From a checkpoint of a small image flow-matching model.
Training: adamw at rate 0.0022, 12500 steps, batches of 128.
Data: trained on patchworks of several textures, 72500 training examples, 22.1 epochs.
Rows from block 7 of a small image flow-matching model, named by matrix and row number. Rows with one number belong to one neuron. Each number is 128 + 32 x the weight over its row's rms, rounded and kept within 0 to 255. All counts start at 0. After the name is the row's rms in percent of the matrix's.
After each neuron's rows are labels from the 100 images, of 14976 (inputs lightly noised), where the neuron reaches its largest size: "responds to" is what is common among them; "patch colour" is the nearest of a few named colours to the mean colour under the peak. Only what is clearly more common there than usual is listed. The data: patchworks of several textures. In brackets: how many of the 100.
# gate: MLP gate (model.blocks.7.mlp.gate.weight, 384x192), inputs 96-191
# fc1: MLP up (model.blocks.7.mlp.fc1.weight, 384x192), inputs 96-191
# fc2: MLP down (model.blocks.7.mlp.fc2.weight, 192x384, transposed), outputs 96-191

gate.3 101 [166 168  83 113 126  84 120 125 136 152 122 127 108 151 129 179 129 112 154 172 171 109 143 172  86 111 109  63 115 134 158  91 138 126 139 175 118 134 133  73  88 160  80 139 121 142 174 156 135 131 102 136 176  88 138 131 138 142 121 149  84 105 101 153  81 162 107 105 200 131 125 111 171  92 122 145 143 128 108 186 127 113 247 192 207 129 161  82  59 127 169 146 134 114 152 118]
fc1.3 097 [ 88 107 109 109 119 147 126 119  49 104 100  93 178 159 113 164 117 197 166 118 135 149 137 103 111 115  76  90 117  89 135  74 153 141 182 141 129 127  86 149 106 156 199 128 105 105 110 189  75  63 136 107 102  61  88 160 160 167 139 110  92 113 105  98 108 124 130 100 109 165  77 180 113 127 124 143 132  83  96 124  95 112 103 107 154 130 123 138  82 106 125 167 169 137  80 122]
fc2.3 094 [154 117 109 144 186 110 173 106 148 169 123  92 150  96 140 122 140 134 118 109 119 128 157 121  65 101 146 142  91 154 188 139 192 118 153 123 114 142 137  57 104 121 130 107  88  95 129 192 127  84 117 142 134 155 204 170  87  85 108 162 144 124 114 171 121  97 143 125 121 107 127 151 125 145 180 200  95 108 123 142 103  87 159 164 116 116 152 198  95 167 129 134 158 143 129 123]
responds to: white (93); pink (81)
patch colour: pink (62)

gate.89 100 [141 109 140 163 101  90  90  78 122 164 129 118 158 137 156 116 113 120 150 156 174 107 123  85 130  81 170 117 111 134 111 146 163 107 173 104 126 126  88 121 148 123 106 131 153 184 133 124 153 162 173 125 179 130 120  82  85 161  78 117  41 132 153 193 114 118  42  36 166  94 116 145 106 178 134  92 172  85 106 154 171  94 183  67 140 146 143 140 122 151  96 100 105 186 157 131]
fc1.89 107 [169 112 127 116 130 123 156 134 109 184 166 171 104 163 127 140 140 111 180 180 126 137 105 120 145 104 114 161 133 176 127 102 109  68 125 131 121 107 110 124 101 149 152 106 118 156 146 131 189 162  77 133 214 133 135 152 150 148 200 148  92 126 113 140 186 102 131 109 117 134 135  96 120  97 141 153 205 101 150 140 133  92 102 134 179  73 167  58 140 102 115 184  76 151 158 148]
fc2.89 102 [143  91 115  89  95 148 180 150  68 141 155 142 179 140 146 141 143  91 118 161 134 105 129  69 195 114 108 144 129 104 113  64 141 123 159 102 147 103 114 157 121 164 138 108 104 118 133 112 134 159  78  92 145  92 115 163 157  91 172 135  85 146  93 150 100 113 154 113 106 133 105 118  74 134 167 153 142 116 131  92  93 106 164 167 170 131 146 139  85  68 130 134  99 122  89 165]
responds to: white (71); scaly (31)
patch colour: pink (30)

gate.160 106 [107 119 201  51 137 152 108  92  90 113 115  87 146 154 110 106  97  92 130 137 171 133 125  70 102 136 149  75 134 154  92 167 112 141  97 148 128 152 124 185 141 119 128 118 103 196 127  95 180  71 158 122 166  67 134 118 118 169 138 167  83 185 151 179 131 135 100 133  96 142 151 149  91 148 134 102  75 138  65 158 168 153 120 130 162 116 120 153 140 129 152 149 121 169 142 120]
fc1.160 107 [ 87 132 112 150 140 171 124 175 103 152 133 129  44 188 140  93  70  92 126  94  68 161 128 109 176  97 104 151 152  85 147  42  91 131 132 132 115 119  83  85 106 147 133 142  88 176  89  91 162 111 142 136  73  53  61 127 168 138 114 168 162 164  87 120 108 167 132  97 146 144  99  81 106 167 125  89  77 149  51 143 110 148 124 164 162 157  88 142 105 149 134 108 169 147 132 134]
fc2.160 110 [125 112 130 110  80 135  86 124 136 104 140  79  93 157 130 105 127 113  83  94  34 154 136 130 109 112 130 124 178  79 135 136 182 165 116 117 112 162  73 134 166 147 112 106 126 115 111  46 159  34 117 111  94 128  90 119 122 181 119 153 121 185 126 145 120 133 144 144 140 136  85 112  65 122 175 100 114 205 111 135 166 135  80 145 119 103 191 106 101 110 128 157 159  83 162 167]
responds to: brown (87); pink (80); black (70); patches: five (54)
patch colour: brown (42)

gate.339 089 [115 164  95 112 130 151 131 113 119 171 160 119  89 137  98  79 141 191  76 104 111 139  74 141 116 147 176 134 134 188 123 156 100  99 208 171 120 168 178 104  95  81 143 147 149  79 151 160 101 134 158 113 119 187  94 135 143 132 148 129 123 190 167 158 172  71 131 196 122 142 154 110 121 164 124 165 106  92 153 115 107  67 150  85  95 107  89 156 128 164  98 124  77 153  15 129]
fc1.339 091 [119 149 134 167 176 109 101  83 148 162 106 174 120 134 173 150 160 148 106 212 146 135 132 154 165 147 103 176  65 140  98 131 131 138 118 117 167 149 162 110  61  92 159  87 185 103  64 119  81 126 152  97  83 119 137  98 163 120 153 155 143 146 126 158 168 126  79 125 134 123 127 140 141 219 135 145 105 106 106  67 115 193 136 138 124 161 154 126 136 179 122 185 192 110 142 165]
fc2.339 088 [143 132 166  84  92 154 128 150 103 117  98  75 196 138 106  85 159 147 142  95 107 131 156 156  74  97 100 116 203  92 110 133 176 160 137  82 108  57  93 148 154 100 120 114 124 103  89 134 170 150 140 156 100  72 141  96 122 100 142 120 114 107 108 119 124 126 162  89 187  88  50 113 158 115 177 152 147 135 122 152 160 123 157 143  75  92 132  55 119 130 130  95  68 129 168 159]
responds to: white (88); red (83)
patch colour: pink (34)

gate.159 109 [ 87 135 142 112 141 150 134 140 108 175 128 134 129 145  95 102 135 143 165 136 120 131 110 126 116 127 151 109 145 105 105 102 197 136 199 113 121 168 135  96  55 169 146 134 111 137 155 123 108  84 107  99 125 119 126 104 126 174 169 156 239 131 184 130 133 163  62 182  92 118  83 126 134 125  95 116  60 124  51 130  96 115 184 141 177 113 133 164  74 115 121 182 156 163 117 152]
fc1.159 103 [137  89  89 111 138 155 117 128 120 155 168 140 117 150 119  82  85 165 124 127 108 131 154 119 102 196 128 152 129  76  84 104 145 122 113 120 108 173  79 161 115 128 160 169  81 149  79 142 126 134 129 167 192 126 105 170 117 134 113 160 155 255 143 171 115 103 196 130 150 131  96  83 105 120 142 113 123 125  86 139 142 145 191 187 148  51 119 102 110  82 112 138 109 166 104 129]
fc2.159 102 [125 124 129 133  83  84  62  94  91 164 105  62 145  80  79 134 138 209 129  69 158  91 147  71 115 146 111 131  99 140 119 175 134 115 105  58 140 131 105 168 148 173 114 116  51  67 142 108  99 102 113 173  65  67  87 145 125 138 105 166 139 132 131 169 137 112 127 104 141  79 134 135 134 116 103  84  97  89 117 118 152 180  87 128 121 163 154  87 101 198 115 164 110 120  91 109]
responds to: white (73); diamond (30); rays (28)
patch colour: purple (32)

gate.63 150 [115 118 144 112 166 177  84  81 100 122 145 143  91 180 114 118  81 120 130 115 128 178 129  65 141 136 101 122 157  95  89 105  69 138 100 141 121 150 133 151  98 134 144 162 137 221  95  80 138  81 117 158 120  83  93 128 146 164 168 205 107 198 136 169 106 162 102  97 110  95 144 113 135 172 112  85  59 113  67 160  93 128  82 172 152 128 126 154 126 150 163 211 140 192 107 139]
fc1.63 130 [139 133 149 135 122 127 133  64 211 121 159 145 125 148 166  94 121 147 145 140 144  60 124 160 139 156 106 109 114 121 114 201 213 194 143 138 146  81 131 105 111 120 136  56 171  75 154 131 124 149 158 164  81 112 178  98  93 129  85 117 134  96 148  77 143 126 121 131 127 149 133  82 121  33 145 218 172 130 180 112 150  85 127 163  57  73 123  75 111 134 181  98  78  90 137  94]
fc2.63 133 [ 92 187 134 123 126 131 216 120  80 178 179 184 122 165 166 187 152 137  96  81 139 121 101 139 136 122 112 111 137  92 132 157  65 114 137 142 110 126 118 188 155 134 124 191 119 195  96 138 111 141 116 187 147 151 102 138 177 153 179 143 129 163  94 156  96 110  93 108 160 124 116 102 135 221  98 131 112 132 153 113 133 112 126 117 133 142 146  94 103 186 102 139 211 120 109 180]
responds to: brown (88); patches: five (52)
patch colour: brown (60)

gate.273 094 [150 148 107  94 146  97 121 112 116 122  66 115  71  74 131 213 148 127 126  98 156 112 178 153  64 105 126 116 140 152  92 114 118  75  50 129 129 173 109 118  94 168  71 118 123 119 155 119 128  93 152 165  71 130 131 133 151 114 105 105 108 145  88  67  84 144 102 149 113 146 211 137 139 156  98 157 141 112 137  99  82 152 128 173 126 124 159  99 135 167 149 139 106 110 129 115]
fc1.273 096 [ 78 139 124 135 122 109 115 130  97 132 147 146 141 116 204 107 172 114 185 139 149 102 130 122 168  80 159 123 184 105 141 117  47 146 192 118  86 119 155 105 124 157 164 134  90 117 107 115 150 138 120 112 143 149 124  50 132 156 184 168 138 125 173 185 182 111 120 118 163  80 128 118  92 157  84  43 145 128 133 124 135  67  80 108 116 158 132 159 114 110 148 144  98  99 103 162]
fc2.273 096 [151 175 133 124 134  97  37 181 111  69  80 113 141 161 138 116 123 133 172 114  76 128 125 109 147 139 138 136 162  93 135  79  76 147 213 115 130 101 120 121 149 152 126  94 133 169  89  97 112  72 114 143  93 135 140  88  91 144  98 117 175 116  68 122  84 122  92 108 146 116 157 115 133 111  89 135 141 135  98 148 171 127 155 154  93 184 100  85  93  83  82 132 103 159 150 143]
responds to: white (93)
patch colour: pink (41)

gate.377 122 [114 151 167  77 131  65 100  86 123 156 137 109  66 143 168 164 143 134 158 122 102 155 184 128 134 170  73 158 141 136  96 127 109 136 144 116 123 129 196 126 148 139 159 126  86 165 108 128  65 130 144 169  89 163  59 108 219 123 108  95 126 156 139 137 152 147  75 122 114  83 116 172  90 121  96 111 108 109 133 139 124 118 109 122 145 102 130  96 136 138  72 136  49  81 149 129]
fc1.377 091 [167 146 172  91 164  60  91  79 127 157 142 139 125 110 146 166 155  74 149 160 101 161 164 106 120 117 146 178 160 139 113 117 114  83 138 134 113 130 196  97 196 134 159  61 115 160 122 137 126 186 149 147 130 142 107 106 211 159 105 154 112 122 149 109 111 116 134  98 145 119 126 118 103 145 159 104 101 127 144 157 109 112  96 104 156 172 193  57 142 183  74 105  91 114 190 181]
fc2.377 106 [110 131  89 186 102 194 104 169 134 131 149 130 147 101 104  96  94 143 102 136 121 109  95 175 140 127 129 105 116 107 160 145 123 153 117 128 130 144  80 124  42 129  86 101 156 104 160 145 196 108 126 109 172 164 155 138  55 108 153 159 178 128 114  61 108 133 180 132 160 129 143 120 177 161 150 156 128 166 110 121 142  98 132 127 125 142 114 161  92 137 166 149 170 209 118  89]
responds to: white (73); plain (29)
patch colour: pink (40); white (30)

gate.325 095 [104  75 101 108 133 133 124 115 114 122  83  95  93  86 168  95 145 182  82  81 127 147 132 147 113 163  80 126 141 182 140 115 132 127 112  86 163 156 165 144  95 165 118 106 170  95 122 145 126  64 139 152 196 113 147 152 145 130 142 105  90 125 172 115 133  86 130 138 152  97  90 165 178 151 106 138  88 103 116 101 149 103  86 128  88 154  87 141 124 133 149 148 134 148 123 147]
fc1.325 086 [104 158 136 166 171 120 146  93 116 127 107 165  86 118 105 137 110 148  80 154 103 163 109 147 156 173 137 127 100  78 151 128 159  99 111 105 164 180 117  82  92 105 145 148 182 119  93 121  61 154  74  98 176 160 137 182 137  98 114  93 129 209 167 119 136  99 165 158  94 140 125  96 155 100  88 188 101 148 123 204  81 133 115 156 113 127 119 142 178 117  85 167 205 163 113 114]
fc2.325 102 [137 128 156 192 136 159 154 113 123 165 164 167 135 103 139 140 108  91 109 201 138 194 120  90 149 136 156 134 171 137  96 169 157 137  90 105 124 151 128 195 188 129  91 133 125 143  77  70 182 193 124  14 134 148  89 100 118  98 168 167 137 169 104  78 113 156 153  67 125  86 171 130 113 127 117 113 108 122 174  94 144  92 134 167 139  90 165 116 132 110 143 128 114 116 144 114]
responds to: white (81)
patch colour: grey (65)

gate.100 120 [127  56 117 125 135 141  88 170  89 157 119  78 123 124  68 161  90  98 136 140  57 131 149 118 114 111 168 120  89 144 123 128 114 111 100 149 160 115 141 111  73 134 171 156  99 108 147 158  99  70  94 150 122 135 144 181 110 114 126 106 160  76  88 100 117  95 140 103  86 153  84 208 174 167 136 159 132 147 101 106 112 141 137 144  87 130  65 124 153  80 161 139 154 135 108 110]
fc1.100 118 [150 131 109 189  83 198 140 144  86 128 160  68 142 172 156  69  97 176  89 130 136 139  73 154 167 123 136 213 129 138 132 121 126  69 150 146 160 115  87 171 113 135 125 121 203 142  76 130 120 111 139 194 180 149  47 159 136  45 154  88 136 109 100  97 107 172 133 139 162 129 147 142 146 152 117 155 174 112 105 162 103 103  99  88 126 105  76 131 151 128 106  94 127 125 131  41]
fc2.100 126 [ 75 111 123  98 159  95 126 138 132 132  98 179 115 114 120 213 139 131 193 120 162  66 129  54 105 116  97  76 128 114 114 157 121 231 168 113 134 134 167 103 140 115 140 102 126  97 186 121 152  78 142 101  92 171 175  88 125 166 159 125 157 127 229 134 135  78 119 142 103 145 139 123 147 117 169 127  89 160 182  75 177 117 136 177 157 130 108 106 155 133 176 111 105 126 141 170]
responds to: red (86); blue (80)
patch colour: purple (46)